Rows from block 5 of a small multi-label image tagger, named by matrix and row number. Rows with one number belong to one neuron. Each number is 500 + 25 x the weight over its row's rms, rounded and kept within 0 to 999. All counts start at 0. Numbers have three digits each.
Before each neuron's rows are labels from the 100 images, of 14848, where the neuron reaches its largest size: "strongest on" is what is common among them. Only what is clearly more common there than usual is listed. The data: made-up waving flags.
# gate: MLP gate (model.blocks.5.mlp.gate.weight, 512x192), inputs 0-191
# fc1: MLP up (model.blocks.5.mlp.fc1.weight, 512x192), inputs 0-191
# fc2: MLP down (model.blocks.5.mlp.fc2.weight, 192x512, transposed), outputs 0-191

strongest on: brown; yellow; offset cross; circle
gate.397:519477528530502547510524510491498491537537508502486493514513484448487489474539487461504518495495537493483485473518503523477503496496481519445492495457492544495481521473490506499541528523459491488535483478472496480487519493516486487442531512544518484518494462501493467462493474553545532466504469549465469480509509503487474515505552464469521539502533478473495501520517507509469478523466494541450499503508504529447495441484509513455493439506510488528530497477530533500487503491501493499529511514498501475506476535562462520470501522516499503542507472508541491533479481497479530513
fc1.397:480476500520528509510521472497501464540502505485472499509524447523486531546510522515508491489506523490523523532498527519484460473475495550527515519542517557556481504501511475508444497525539506503504487531505469486484538485523534479525475459490473491468518527471489517532470528516519449491469518512485521480471452483499493495501503511488491459494515488524473519536466502476452466483461528502495515474494480506488484519521521516511498525530449510511469496469511506505490555471515538517474507496460445503467511505509502540460497525524504500498503536458565474511484479478483524548
fc2.397:521444516506493512547548503517464452503518527487507477459526503445456490496508512498527496516525483487528520494522502540497483470481517505526485546493505531501464499507502444483489478476545493530476494518541533534504532468510515501516517472501535459490510545504484487499458471516480482472522449515491512476495483461513474505525530495537514507514514521474472480523519545526517492461473499507519520504518448486487512451536499476483507484456521475526458508483494497549512515510508516540472437521522467520518482472486502501486534546541472490492517527495513542473486485467479494510

strongest on: teal; orange; pink
gate.296:508462493503516519499506482525518488525539527515477495448576516489504471506537483506556504474507525495510476492504519467517510464510490526506541486503468468511504538473516475505484518472529496511488504509516487507536497492496513538493489547486510501478487509501497470481459504525476528525474470513457509463493488493490493529538494486509466497554474484487494463536505502521498487512439500506453543468530508526431432505511492497520553523461549527499466505511503499521431500513447489478511498510492503466524483514494495533459518532501521515537523498526509483531517458493509495528
fc1.296:506476468515497504495462484518497446515511437531515480511500496523495518505532456521519493483521525496520492507468501487528513478483495539496450497522522486526539516517487497502513515466519537514504463483495521487533524492458488534440479522467498435449520462510466462502500496498473524487479464511450512482489473535422491463484482469529490491506459525506488498554470533516500481525487480518474517505511512521479504505484499528534525538474496490499484535511494501509474486542500530491519518521512524451519476483504523494523544503518532549494486504498500529563464518487518465480
fc2.296:479518511522484523493527525523505519520474493520504443534492487518555496535472494492486502508485518472554518473543494482483552433445513536469464476530519461566534532520494529495510545503501521472469514507487485436550518471534497496471507497476504503530498504517475444516517485510499506500491518515520490528500508509482475490450502489509495465483524512530467510516517474543498498492496518460496511520530505481493515519507507528515545540517486488483491486485519464539504461494485454482474483507513521523448503471492480489475459506538516488477488541466517477503465489519462506505

strongest on: teal; flower; layout: upright cross; offset cross
gate.158:510470535515477527488530515503497511542498510516452500496532531479538525513516513500532506509484497499508521488506534484530485494477490529539542482476476469477508550488534481480479502507541529498515538479534490530560538464495505569490533529494517535493485505496498467484483477493496520542517420497496504494497437484477501505546511470527461506548501469512464511515491500490504484490496484490475494481514511515475439472526465496511527491487531474540461498529456491525500476481442510494510498536525499481473442502502482516487507519513514498521502484543490469514491443485511488526
fc1.158:558482514530563503498481525488491498544464518469521514471491508477508494457495516461511519502494505505504542477504505527494416493473521496500506492472474485439507506490513482508502482542482510532551495513477462526505494487483489486453490473523513490531497485519495542473482470500492527488530499517515502494505516521522550472509521517507537529478507494512524470501529493485534487519507551543517525491519499480454470476529526485495454461474516492498486561538499523496502476482488525527469445514522501526515465512517496494495510418481462436462513490487506502476497513491505509512
fc2.158:507532531513480438510448499478495526468530503514531478552510544524513461471478501484533513539472517488494482496485504479510436498431473487507492504489537469524535502505449485496488498473496549501470554476467479490478507531512539486514501516479532537512484496506502492476511500492489476484531507505524497531486473474515490526429513512475492517497509471507473550524522480514504534547538502474478455511438487531489486476519491502502517486526502516493540525497450479543528490472485491508451506480503465525457519497505512493522499495485520532525462479527489501508499527521491473510

strongest on: grey; two vertical bands; pink
gate.426:515500513514521531504502486571510488548497519510464501467528457495528507552536493528510502499529496507515518452512523472491533459519522486464495491476451505496483515509531453515515517511507507525490514508525533502503487477469496536490493510459549512491458490476519507499463522518507537519501448523504511518510501507513511524529489480524473496552472502513489446516450560470507484498489456538460498494551487468511460440476508516501492513473506552495480495468514530511493474509477461490519466516485538484521507473457505504459541503491494480487535497482505484518478447479481516497
fc1.426:544512489512509538494510555493514504449512498489475508491497496518456497530565529512517540492490502539490492485504514512524456537469506517532518479426491500475453520501516486514522492505494501483569515530467496477483512470468497494547524503524478561492500502511504491514521480459547471479504446514509487501507473497457529507524538477522501544489492484499464501455492501507485464478499530527527492464500501490535493518494509474495461485536489474524498521524516541511478479514492530480509511506496446478461496522529499507522498442488481475495543477524491467494463511443512492521
fc2.426:515468504507497531541514506519492547527524478510488497519475495502509501496479507519492466520518489528459522538486535491525535531533488501521512467503503529513485501469538465509461471522507524523428485491549523524506522530498466506483479497492508495448476507480547501490513512485478509539495471486481555487457491507532507488554469474518491468526486517500463499520505508452478538489454486501509491505479528506507486492467496511515437524503522474530504502502490476496528519490477528549509508513462498531499528481490548464459466472492471469440452473466471517518509447518526511489

strongest on: brown; emblem: no emblem; two vertical bands
gate.376:500488495501487508511498531545504511515513526511505507503560524481506462521495471575509541490500516483484432462505526469508527491507505498504487524498469506513499526503495455506482527484557515494466510477515540513502480485509502519496492568472547528465471507489520434508523524555477509518490474487480497522492475452502477474498502481489479498558458496530473511500477522530507499516494484485465504504494504496517462469499476537513508483492500529530543479490509496514485473491470503500497461480491470519471489457451517461496533563452491549488495544515476517509484487485508487545
fc1.376:501498495490471535478475494530475508541517494482521504537485447493529463497472479503468473511506490510454494498487505507435539502535521487420463481528491522494499481525459512491513527552455502493515496483495535514433537510510431464484535513471546517509485469547509506558507529537507510525460506503485510489520502481530475484501485510459510494524480523471493527523525514506514505498469521486504496512489479494497527505455495511502495498526508500472556515504536503479501522535519475481541530506440492534497513515491539482509516528501470507473460485496510525491516470456500518512
fc2.376:508506517502520498521474472492519521549478488517526474535480517508548513496509501452445432511448507503480534551490516485513505556440456512493503498476502518465538494552495515498463507515471533519504520469463476517511496502519520503509482521526510531480523476460509499494495464458492490461530478534483476441468496541509503483532480492486501478454506473539493506543502497504506529529476489504524485511506505532491518488461489490504457496532503487509484497463470526499499516468482471515536502521477521512513500524568500546507503459534478500526461472501511487536507489510494522459

strongest on: yellow; teal
gate.443:534483522490518514531521525499526500531507514520463486467544521456540486526513482499511505476533499512519484475501538476491526499505521532492558489489463499511498538479531455509489483479544508485450508503513516478515521491522524496516502542491502526494490494479524466498472501512505508544484476540502518481477499489500499520544502508509443512506494464483460505487445488495460503530453481499495546505499539494418433532500479517546489477466517528524477456510482500556479499490442489502507461487467538461528484513538495511475498508484487500508495521494458493523514463501510512536
fc1.443:506490520510500517487480501473522486536518453460497472485480543532526492501529522518537494519516520522500490505475529466473475555487498475499533472465484494512576495492476488504509506453525526546446517490511493447496511458506516506503552510487468521539474509475519508484484496464476527530516506536489513504464464491498489541490529445528493494486486491523499490481488465468474524518520527536527521512469496514446473526482512494483469504532469516502474539486521476556475479469497500497451528494491479495488512484526500482504509454482464461485528479486508483515476477544543498543
fc2.443:497497499520498488513491524492485471528487464469514485500479495543486504502516494527501495472517494520536515492493499505508555511505522499494457533514471479541502493482449546498515489504521527520541461507508499466489501472507487514423495498477483489473494500480467516495529464472476521518483550502454455517492476534487480450464516454516495458486523532502496536545545485497480471496524521516476504521504514544514551524531505568514497486464479468468499451511526449541545476477516499480466481534522475519512499511484456491501492525494475474498494535486510521538536494522534493514

strongest on: purple; gear; plain field
gate.189:496509516462470534521538472508526514513515488509532538519479486477537514493505521512510492452525453507507545521480488500490515512530497474517478453444499486495499505498504520503491494568474501491491572482507447530519489490492488479491523460514521534512505490465503539484484487509536515491517487471495516502508540511487499497570469512479508505518487503479540479529478550456496448498501482488508502500528532463495513507501489494526487529506502503532477485519535477495502517468482471462527533489477500478484517545537497512516487445478461467445487463496546437490465468523502503520
fc1.189:519486522501480539565546457511519493538526536492515520502490479456497505466517503504477500462522464489538529536463501481482491477463541497516481478461520503509466520486484488504456517523506521508542519487525470520536482477491460519498489465550544547491539506468502529466504493498469537496559502491496529511504500508483489476541508503507516487534488530478535461546473534485489465476490496495519515521536501453499481506523478486525496514468513489516462492517518505503487515447491470462482501507474439492501523516517512550511502505484462476444500500458543481506503481491500521489
fc2.189:529507501534520441433468528453474477469482471470489486496535502558480536543476478476529499532488515496487474469503498518483474513511475531488529539514493525481485500536500507501518485484507496492495466516504511502453503509517531487493475510467491469482449525543479470532508491484487473507494511525509474525499463465523520534466519546495475513452543490508481514457521473499490536526544552515504478474444474538489478490505510517482490508490493497472526514473483500499503522559515537529464486503526480497518502463470525492490485524514530534538520523485483516483511564495516506491

strongest on: teal; star; yellow; two horizontal bands
gate.73:526484488502514553500507523517500509500544507511502494494542514484512483515524481504543521494521531517476497477527535484539514464493479508507508496495486501475519531478513482497502511516497536498470513513513484478531531469491525511505484552468530507500496510523509439486444477504502510518507448528451498463488450495508500519554479491544457557555483467455442487509515491524471500517446509513473530480501498532443456476481493527478499477463547519518485491520479503545454474501453452477510489534487534488507495506518504528490489501485509511527515485539492473523509462482517501512
fc1.73:538515527497515478488500464480517464537484524495487527498480502484466487480500460498486496497448470443503512484490498487450527545532542492464562459495481515469482531501496532521508481543502486480500524511499445507468485514519509468479493466518538501505510445444480507539519459494497507522497515530521514500486531484475525493459551540510516515475488491466550484491495505475524449476472536539477518506514529508469489487498517462506506474497460510510521503482473521526533544521517513515523483520427485483495535527513512516502509459513505490482488467473516496520494524477496535494
fc2.73:535500513489502484497478517451502507468495430525502493479507547504546468491519498443524473485505508497502491516449523475504508530493490534508525485504503530498477494539523526554511442490489443490457486488505491507479501504559503508487511480522497484517493504528480459467490505484450486530521520517513499465495476496484458528508540502494515480478498495457468484510507477472464464484479527488500514515476503513455531526517485515513473489523560467488503518488507481515496504525528532509476525498515461477536511554515474549518512495566528488552471523516501481458522531475530501511

strongest on: teal; gear; flower; layout: three vertical bands
gate.372:510464506501499494524525476489496511499512525496523531474570521503501468522475515483557515503487496496552521475545475509503484464497480492521531501484467482509491501502520453501473496461543501514455531487511477527483496444506556483534517506491482511513492519517485495519458541524479520492471486477509511479500506485518473535526497529510510485512489470535448489508466545499512522486464445534460524507550520497431462488507501504545535506492513517533478525468505463537468497511504508513453481476498497486493457524541481518478519507484504531532494535512535487481513484497470471550
fc1.372:519480524528522441488504542506461494526475522498469521511493542442491518463523500464533501501492469525527493451520496533488459501464514524544536495480466506481494516464496493504497503471506480478553520519494501540494513536487497508463520494518503504488496530517503500494521505468515494550498504460520492515512519459511493488483512498487505471473518462528479562497485486459530483509557488519512487480524539484510482498518518475572507495490494513492504544478435512472494519524449555527523493485532529516481485488522529477523490456486494481473481458503482484469451482500531472503
fc2.372:552501494480501498483484523529477450483516499439482510460544510463471506534524490582483552485495566473492448500492498494529539485526517533497506523508491520517454534476492495491480475498497486485482461489518521516493488491522525520454491524499483504493473529494504457498475528475532483494504512501464507525533478478499504499508514530550530438510489521518509495449501514518499472498482528527476490502489488457510523464497518477517487517483517548514531462473508533493485467507500499487498506472471486468482502440445520491503510515523493519518523576508517505477488525529513512499

strongest on: grey; orange; saltire
gate.357:525504507540527545494512514535494495509530528510483527479520501471514481522542486497546494522479535508457526459506540479523516484518488459458543487487468519468488522489527482491541492511503502537481501496513477466506499462483499491458498549511507483503472494486518483490437483519522533520504408525464518451514503506514482525528526480538498527514483484473487470522505516502491503497477478551470500495527516497474454439475484536475484493462528524517486479475517520535494492514493458507500517500527537506524460506506488504440509477497508516537530493540488507498526451524484509513
fc1.357:543481480520515478494472514464481478517457455524498490517488515471492497486474508502526554517565490542535506542512505506528487513487537538510489511556500502497528498494535445538466476551507542455482522522513497507477514508489522498522486502463501471526490520516496496522488486474462490547481499452491523505493482514522487487497512499524495490513493490483474515507469496524498509515521525522530539494466498482456496513500496555511491473556457479451479522504463470487529473468500530527513473504473511563503527468475505525510496426487523493482473512452506475462497479478501511506
fc2.357:531457509492509531519522476496481513498482498483473482523487483485536507496482538549498531497467519505528507515520493525514513554528536491507529483499526490503476538532528479510452492529529477454483501526495472526509548502498472518513524547540507503534489492497509476501470492497505449507450514537494528521466500441502513525509494510509490504507500530495514573467514487496478506559527541534509522474471492506488514470490528457462541498476505477552489519498487500513543482527488515518508485498520527508477482439431497513499466434493480520489496488487518466497486480489468478487

strongest on: teal; black; grey; two vertical bands
gate.92:485468546499483529506570486481515509492536488511521542508518480523513474502489484515521468524525495464512514482555513518490496477516463527495554489508508492539539506519515430509498520461548507479470480476499506481504545482494518475527524495485482469510478521497473509536464521527455521510454453498499533452493488459496491553531499477535489504501520505493472493485480534506476534456461466497482527522525527510485463511487522476517545527491522479515489523495501490547461520530511490501498515498516541469502449521528458500472513540506479488502537513501519493515536489460480500515
fc1.92:489514500501490519508536524477496470490555519486497488482476510455509489498504542508513505454541475530515529524525484509464496518522503501508496512487497471516468482447529474497542506484543498510520518505490498486480460483472495487498506452492480468485500499507509510507455504495518520488505460520483503488546499483493493489509535494488516496509516438484479497471474542515496496495507452494527538491528559491479516520533509496508486521448512539514426506546508512518484499502481523480501534490540518471530486504560506506514485479496464393468550503547526501454504496496504466506
fc2.92:471526487505524460511471487499486534495462501507530505499459530479513495528493517535488487492479558534532502536492477467512471514475507519510468459517505499492515508481529469522470528535451542518483491499456503495518466479478499501484465514519503522499555485472515542463518465518496502494544540478497501496500512511504552472509489458479534549497402485502525497545509479523543524527473500486512507490509456517501502510521461509497493501509480521515503485485515472489459494416519492464490565518482518519521496506503508516526454496500490514483491529510487515488470530502512500468

strongest on: brown; black; pink; crescent
gate.142:527439502513503515504512521554505481494531542489505530448520499507524455517517460536515514479514526501494464468527502493530515441488502505474542512496447498501486546461521464495492513506516517526436483501515502521533487472485506497482487529500523492473465513507511440513460513557510526505495477510454523473506518451516514491527491532495504496545477502475474481512496505534521493496452484512487516475563502501457460489506490521519516524414497497556505485494500489545450479514460478513512511521504544488513493481512480498481505522483502499501527530508496510503516481487494524508
fc1.142:487470524517477509506504478517501528486517468495539498485495525523530517491465529488514513465483479483521544503475511470507462467498485508495519502481502477494533501521457497546486485532483471498533558510486477503509490503530465512548529489523526511530526493508457452513487513541459482489492492455495474512478499518502526505497536508495475477524528500493513490518520487528530509452452532456502498489545524529508453469477545466504514505540503500511477536489474491460465505483506416502498522492458513509519490478507485495508511461530561480532512467464510467500552496443489477502
fc2.142:540519527480490479494517491471502490458538514516500530484568496460484499494518478474528524506518497517477516475535519536523476472470502495506522551515538501502498532488488480487470488482496520519533458510537461519463546502462533476531550497485501516504483520553472502528474495534494496456477500529487517475507486470488482502495521525495499472533528487499493519462492501485471464493527492502502473478557471473491480488495474498499546460472533448499516472535505485493520459577535477530478475500516475500474485537516484511505484495535487496535475502548520474510498488459451510479

strongest on: quarters; green; purple
gate.287:501481529480487507520521520499495531528503484493477489484500476497514513512516485523492521474515484521515505504529503463486543471519533480474507497467498491513446534505518503525497517480552517506496510521461489502502505485470520513520513485520525487533480456538531479486521528592439510518494497527508529496466517475477485496509507449492461546508531491527502471491480527490529501495482465510475512508521547545482460511488501485511513465469509487516495472495466524496480502478443489493540500541533520453501452491509481480466539482482494517450515539533500488555458525490458511560
fc1.287:535511507504490502513487514484471431526504483491526473506480451515467545481522488461440537489501493480474507533489509494576521506485523481500552511482537460469533545542477529517525448521544531560516510503527479526523480516489553515536521480465491483512511498509498544517482473482480510491521482525492515480486512537447496512529488480546479490467511512491463479501511476518519508495516504536516468509490518521490483508516496483507497482510503486458489504523493495503485478510508519494482438514518485471499469497479460463500537432531477485505484545495472499487516506500492533502
fc2.287:472476501482495464493453485490476514474504470482548471531493510481512503489490559482487537522474523543526486529509486513504499541489512507526475486521500497519501491539461491483478500508472459447512514520506494539461543491494487483469544501502472491512534444506520480489515511527491485496497534478508554506531516488446529503445519500480525438495492496497536531524490471555482527511515496480491515524496521520500506458507501467518526489525473469533525487523504471496471473478563520501544550483488526499445476496470472502508491486518509537510522545500502504493489521527456457504

strongest on: yellow; teal; pink; star
gate.17:534497510518507522488520537524486530519505542510473523483495470500474527547524496470526485479481492534481527457490521495477479473498495468528540460466492546462511495462511485492522537506503554484514516518492479504502488488453515484500428509521515540471496467478528478463500482524512515551494453541513513495461498492516517532525496478508481568525498499467519508473483484481503479534491501525498532460522478516478444490487454487491518511411503480503510515529467494526501529476457480480499492536519492507528493528528528521509487498470485520471539490498515497489488484493505530541
fc1.17:497536498523492512508472510525477500491540548538508500529509493459526473477521486503523497530533476475483474454461495502466523482463520486461475493484504463549468495525513469480517503501510488516521529490492521524521454476527447531459516497505545504473510501522536501532491480530485525462531473526458561515537487503501465480496479565490494489500498504471484483523496559481495532482534483473516509529513496489502491481475544539504492524502513545484497515538476486520495511533517508517526517424528517517534521485476510471502480484503515474489519504461466540518488487503455468482
fc2.17:477503471498506506475519488529521522545520555486495485468480453523529525506522505535472509482452478505456513522494511530502513517512515466505520485482495513484498487502490507469476503542539528526488533549529484490527479502456479505512465483507495525473501461449556489488524487499501510477477478508495527499524484512478509505503461539562477503525521461539511519528511509479493481514513493473511497513479538507538454438536526485481495503492522461510471506505470529493589517499451492506489487512504505548482490484497523525476479506467541542513491493484463513553470504505482500462

strongest on: quarters; pink
gate.473:505487502512480519462540538531534463491540547519525477426525474481516531532518461524497532477503529459512474508496517480524525499515535468540540491515450509481495507502515478527484483494546516505483463540537500491528488477490507494488509515499481483440474496484496473499507469528518506519530486500494509486505488486466537492551535501519487501523473471477502516491510472545462483445457508486500499511537514537492480486522460484487513517478507471515471481479487509502487516496500479485535513530478483464517459520471494508457528570533504505507523547538487489504543472475507529522
fc1.473:502521509486485482463481508488482476514488488464471474460462472536507507489464484437491516525507478515524506515523498528476531448519516470509503531509461489477520488504483534515535513482505503534500532535527493501477503522432529453479503458470517523500494510535508483529517542529493493515473571495527472537490554485517506492506505523462464490496533493531481520477500475489497503491479494520513484496481534529468485542500471478531527472468515496489508499541461496486499529516504453476538470565510479494505485504509498483492559526491522493468538489519503503502518491445483485559
fc2.473:516471534538509480492468508495492485495515486503519504531464532507471484451516494477477530550483521489471493492512529500528435507446532514501514472530498509518524518472448471498505508509491547472506504503501472513490532536481501498464511471508463503521505536499526493511505495505505482480534528487488556487531499473483545509476507502527517470505509534487491502493522502548465541473525532504525457475442518486495479446494518493508490516503463458539534515506487499536493487479500521535493542476456541548469534469468512505512489477487476460464522483469520491449479494542512502467

strongest on: brown; orange; flower; two horizontal bands
gate.334:510471523520484502491509520519487505482565501489523483469547519480547447490488480493527549487537529516524483525516494501495502476544549530457501528526444479520505493459505445521481504486531505500454490481521516500503518493503492475466528539483491484509467518538489474493451510534488518515514507508444516504525482475514453498518503519505489518531474475453435492484496497523499530498451497500449516509531527490450485517514466530531496496481545513489497495506520480534465460515493487488507497532477534453505482493513483508495495523461509478487503534545494526476546488475524496519
fc1.334:491497482499510455499432499480501506475511491491532444489477539522506479492496524492496544469533508569521479524542510491522490517515529547504486475510508473547500518524509494503505529503471495496473517469506501499498496509500519489492499499477473495520538525492489486492485536496458458516540516511482498502526491485487490532479455542478499524481483460471466524485493472555506547519461475479499486488460524521496512521582488524508477497478500498493472535522483479525470430495522545493482521524488482481510506464520511504540504471479497489514485555545522498465515543490500442491
fc2.334:486476495495494469489496521494503510474478439524485517461507522515498507509535510468524524487528516516520463497473483483560497510481495527555481559503496519501474555490555502524491465472474479489518472517512523556487473552479513501469489485492494534464477550492498509477471533493539440494477553490449496528518488510480465512491496524454499490515510515530463519506480496516471507525537456497501450480495503469486520487518510510543517489519543511500503493511493467459462501508504526532519511445528493482490550502466495489504487478525507509525501527508508472468476535501495455509

strongest on: emblem: no emblem; brown; upright cross
gate.249:526482478543504489496505524532513455461521512522496493508564507467512493539508511506525526514505548512529446481505517476510531496507479480466529512481480489472480533515512491499512493517511487494495509533513476513485480465512474501518527586507492469528479500544538445505477481509528532539478491529464478492523463484480459500536501485490520547563418438499462517508515483546501467509473500523493486520491485523478486487490456526508516477505540509496504479504512537499488489525469513485508484509535499508489439492494503502488491511498519532531494507544464506505510458507503527510
fc1.249:514538541487487498463505464509520478497487506500507486533487519507498483484527485487486456522501496511509483514499532482444510545460547510446497458488455442507481499499498485498515490516527553489522524467517511486468499534506488488477529528487498523534479536483503479535497504477502546479494502553488507518532496513474499460461494488473507462522504456496492504450522495458481484472512474507505510544486512483508513516490478520525453476503531456509533484547498524518501496505509473449562534495462499475476510485514494535515475516471441463468488489550495462474550500488485491501
fc2.249:475516465517551511499516507523514486498497502536500489534536467519508521556470504547444538491490502503521498472499486475500464542462488486460506480472530477497489478489481519514494508506524502478531464510455483467509450530520474515518476522521498501496502476490499494510546461455493522472511481513500481495465516550484535488487495490492486461476527489541512502489507489523467553476548535490544542517491506502521505499469527523471487541529459506469462493462486521482514535540509489510520501474475478512521487480463487491462492487500491487515510470496502496560550509549474547458

strongest on: purple; flower
gate.483:470476507522469467505467497485500521517481469491497512512448495536473524468488506442492510523520498520507501541489474522522506491520475565536485503540515508511516500486491533482497545469445495516454500504500488515530496511474492486482519456462484547500514490496439512478537521479473474493562541425501495517491487506520491519482490479492515511475535509464498492518472477515527547504497513480500465461493518529531498495548474456476500519512501497498499548478484494481509482470554531506500531521519451516509517494501527486522525496511546492496507495469484496478481544494548458466
fc1.483:503438510527505483505493498483490519533519531475460513492491468518480518477473505458510518513544498524499489525497506513534502459559471554528534515515488545488520512455523504467490531499442485555437473505513477537537491482463503492487502489472523539495499494503484495464503566504499504508540528458471509506489476477556512511541464492484497516498515503467481491522462478515536555501457512514487478432495526528500468480558478460484492489482508515528490533498476510485479506445512521503515492515524502512516490510490524459481528511494518480494526500488488502490498508483524484501
fc2.483:489514477490478483493537523495478502458508488502511507514507498490524515557502490534506491454465499495500498469455502466462483534449509460480510499473499497540451502540447517542511461487561502450544537489472504496480459497536490477503473493530493506475486488492527498500510459483474496499460463538539497474479527509484485491489557504486508492505518514549533502444536506492496498520547518497545519523520466482504510526494525552508513536509508501478493470482534506503520529524453514501467488457510445495513509519488498528499456522500487519500492523507528512476495508540466528527

strongest on: grey; pink; brown; three vertical bands
gate.42:519450515493484534486502524528516495498539528535480510490508510493498478505554447531513517510532521497497452447543494465531518481512543467470513524491487461490462558484552442525514479496544525509476517498490535515501495498488526516512513531494515490505470507514511489522451517552527502522497462490482518496516494481490463506501517487507498523550477496482504478509462535507499508504501457505445508504532496484475471463540502550516514482532488521522505479487521494515464445507475507497521476474498526483484481480463483493446557487472516539510474539512485487505482485489477497539
fc1.42:472484493502513541533517533454510452498487497516480469485482471490489471515485531491516525496477507492526483537488529493495451516479492509514493495490470484532522510519507474505471533485504487498518501507567444521506466509476461535506503536473515455486491494502488512478490549456491477518491503520486510484491497516474530484490457464480548521504505508505464505509530474508469482491464488534494498534498419525468488507506463501525511443501526501495492570536465474520511500513454520541513510502493461501484475538505529570467511505502467495516508476491507488489556477481543467503
fc2.42:542489475489530520509549470536474533509540529482513510464553490538505531508500508502487469505480474580481481494503475463470565510483475480446530457502537484515437480501477492496508497496536558538478462476462515530452490511475512476494472495506504527502473467489492475482484490485493545503504481500515513514493504491529514511461491499516501475494526502454541462496523529524519503476495495504498539507515536524485468497444529470498475517456477498529460476509488484525506527508532520500499538507468504516512538472513492486512503435506499521474503492496507492523502532528501509485

strongest on: emblem: no emblem
gate.456:541471474504498511472519513546509482493551547526491506450556511484515483525525478513525536472546518509526483486539529471531518454517515498505524488482440499487489534485521473510482498501516498495443515511519485513528496463497520510503500546500525528505479502502525458481462507550494537536491483500482522491507494472491488529559503517501480522559462468493486469506484511525467486476461482506465525489528513484457443473496479536526518495450530511530474481497494504531453481493470482479507482523502501482514494494487511509463535534468502519526518550521508496501507466482486513530
fc1.456:483527453504504500472502476481470475473512562469542504501527469524476469472462509518463545470511488528509478516524528531494498522503517529516462488486498470533476512496465512504520520503533483515484459530496479495498475504472487449502449515537508524491484517481485492455555486460458486479467526496484540501549527503456524503456451503477494507529526507480498511495553512509478477457500518507478525510516532539526523489487542474516487498469541484481457489474520507481503512548510506477479500491503455508491499490493544521518460481487479517441534503504484510471511513468533490486
fc2.456:486516502549533505471505529502516454495523536525510487498525481488503481498532496497507481526512551446490484494490497495489493454496539496492491501521464508501502495471544507464496559494524509483460466505518528440550451510513508475521485508490497506478477522531541507499549484502510574472507483499534511491517508541449499487519488474471526510508491473495468479512497505500450522481465483515495501471512466475490486512471461513457530552551533524520523505454505479438486527506512492521526516492469460481504487542496472522469499535475500497465525489515486469511548504486508507493

strongest on: teal; emblem: no emblem; orange; triangle at the hoist
gate.475:499476505502502537496532495510533489488551506531497503496534514462544502504486502500558509487470542512516519493518508496497474489507502505506543455512463510494495516466536442481471514521526481471454492469512481488526515490503512514510508534505468473499471487480509494475468481519538503535478454510490515471513486490518495502532505493519505482568464451501497507506507509533500481499461462514462538485504532487453474491513472523539529521471514516541459460513518495550463467503473516495519525494486533477471478531550456540479477536502522521493490510562524474507523458526512508538
fc1.475:534466532510510489534495521503474507514472522498465506466542480470494530508550510465511505508495470492470473514440500506480531498506459508485500515486527522530473481510506529480474516509460490529518453499484483561497498455505461531489506492522558543523474483552498500468524535516494549526547536513527502532483457479524457471510493486470487499471519538484526448519503502463522516509490524539466491503524482500513500500488504490493513430489539498483524502509489522498534531453530487508459480502512449466510500514462514465506518502543492490500497482468496506514479518462495485505
fc2.475:477497506515516489477528492557510508499462534497511541443500522520485483533494506525538495446467463465464497474539510493497539516521456490504523500460458492524511503512514554470533541477524474523476544504474458487512467480499502511478455513507473513500490477487506512519493511523499505524521467526517502508517495445522509503528461524479474523450499475528468507486503503486536521534454465519484518474532512541507486494503540477530510527450511513504515491478500486555462523477463474499496492484502520450537512494517519484538461497478504517494543511539489469475490532514511472519

strongest on: brown; yellow; gear
gate.110:538500504514517553471489544552520486502548526490500518495499493498515451501509450505523561470534533490483466453526516509505545478523512486457528472490458498470476531466502505494523520524519495479471514518481501491555499497505458496471504541506526534487474494500539447497492495531516536505497486519483518497537499462495505519553501511506488524514483485467446529515509508527492479507478489505463529476534538505446465485509493524491482515463549506524531478508518504531493511531447447485529497515494532501512485517499491497499472535461496485487549512504459497501500472493523531497
fc1.110:483497529523478494490516503538457515514473505498517482492489508496534474467458504474524524525480466499511533506498473499484543485490497532514498507522472473508480489506484484477471545532493463507461512479480472496554472506530444511499512466499514450523521474488489467485481465509515533512512517492541504524475530490553498503532487514509502428506507507498534513529523485524536534490530495516511523464493509491459499480528484538499506536467536525499444475512488521523543452458527475522456502501518486503500470484525489533494472536529516456484493486510517495475581453516518485481
fc2.110:529490475491531501502514486508462503464493561533466492498526521495506528495501521511506468542540502511515501487484550505497516486480495482505534484518477529515470491502517508491504479519470524495494456450494521503507481471517515563471512474487503515512530558500529503495479492488508564539567482462510512534480464475506505475541475457528513492512511520493505490511515505489425487430512496516504477527499513474502532520476488502520524498483500495527473463470477509546509468489536473477476479485494562519487536498483498457441500503558485489525497495496497504529499456511481500529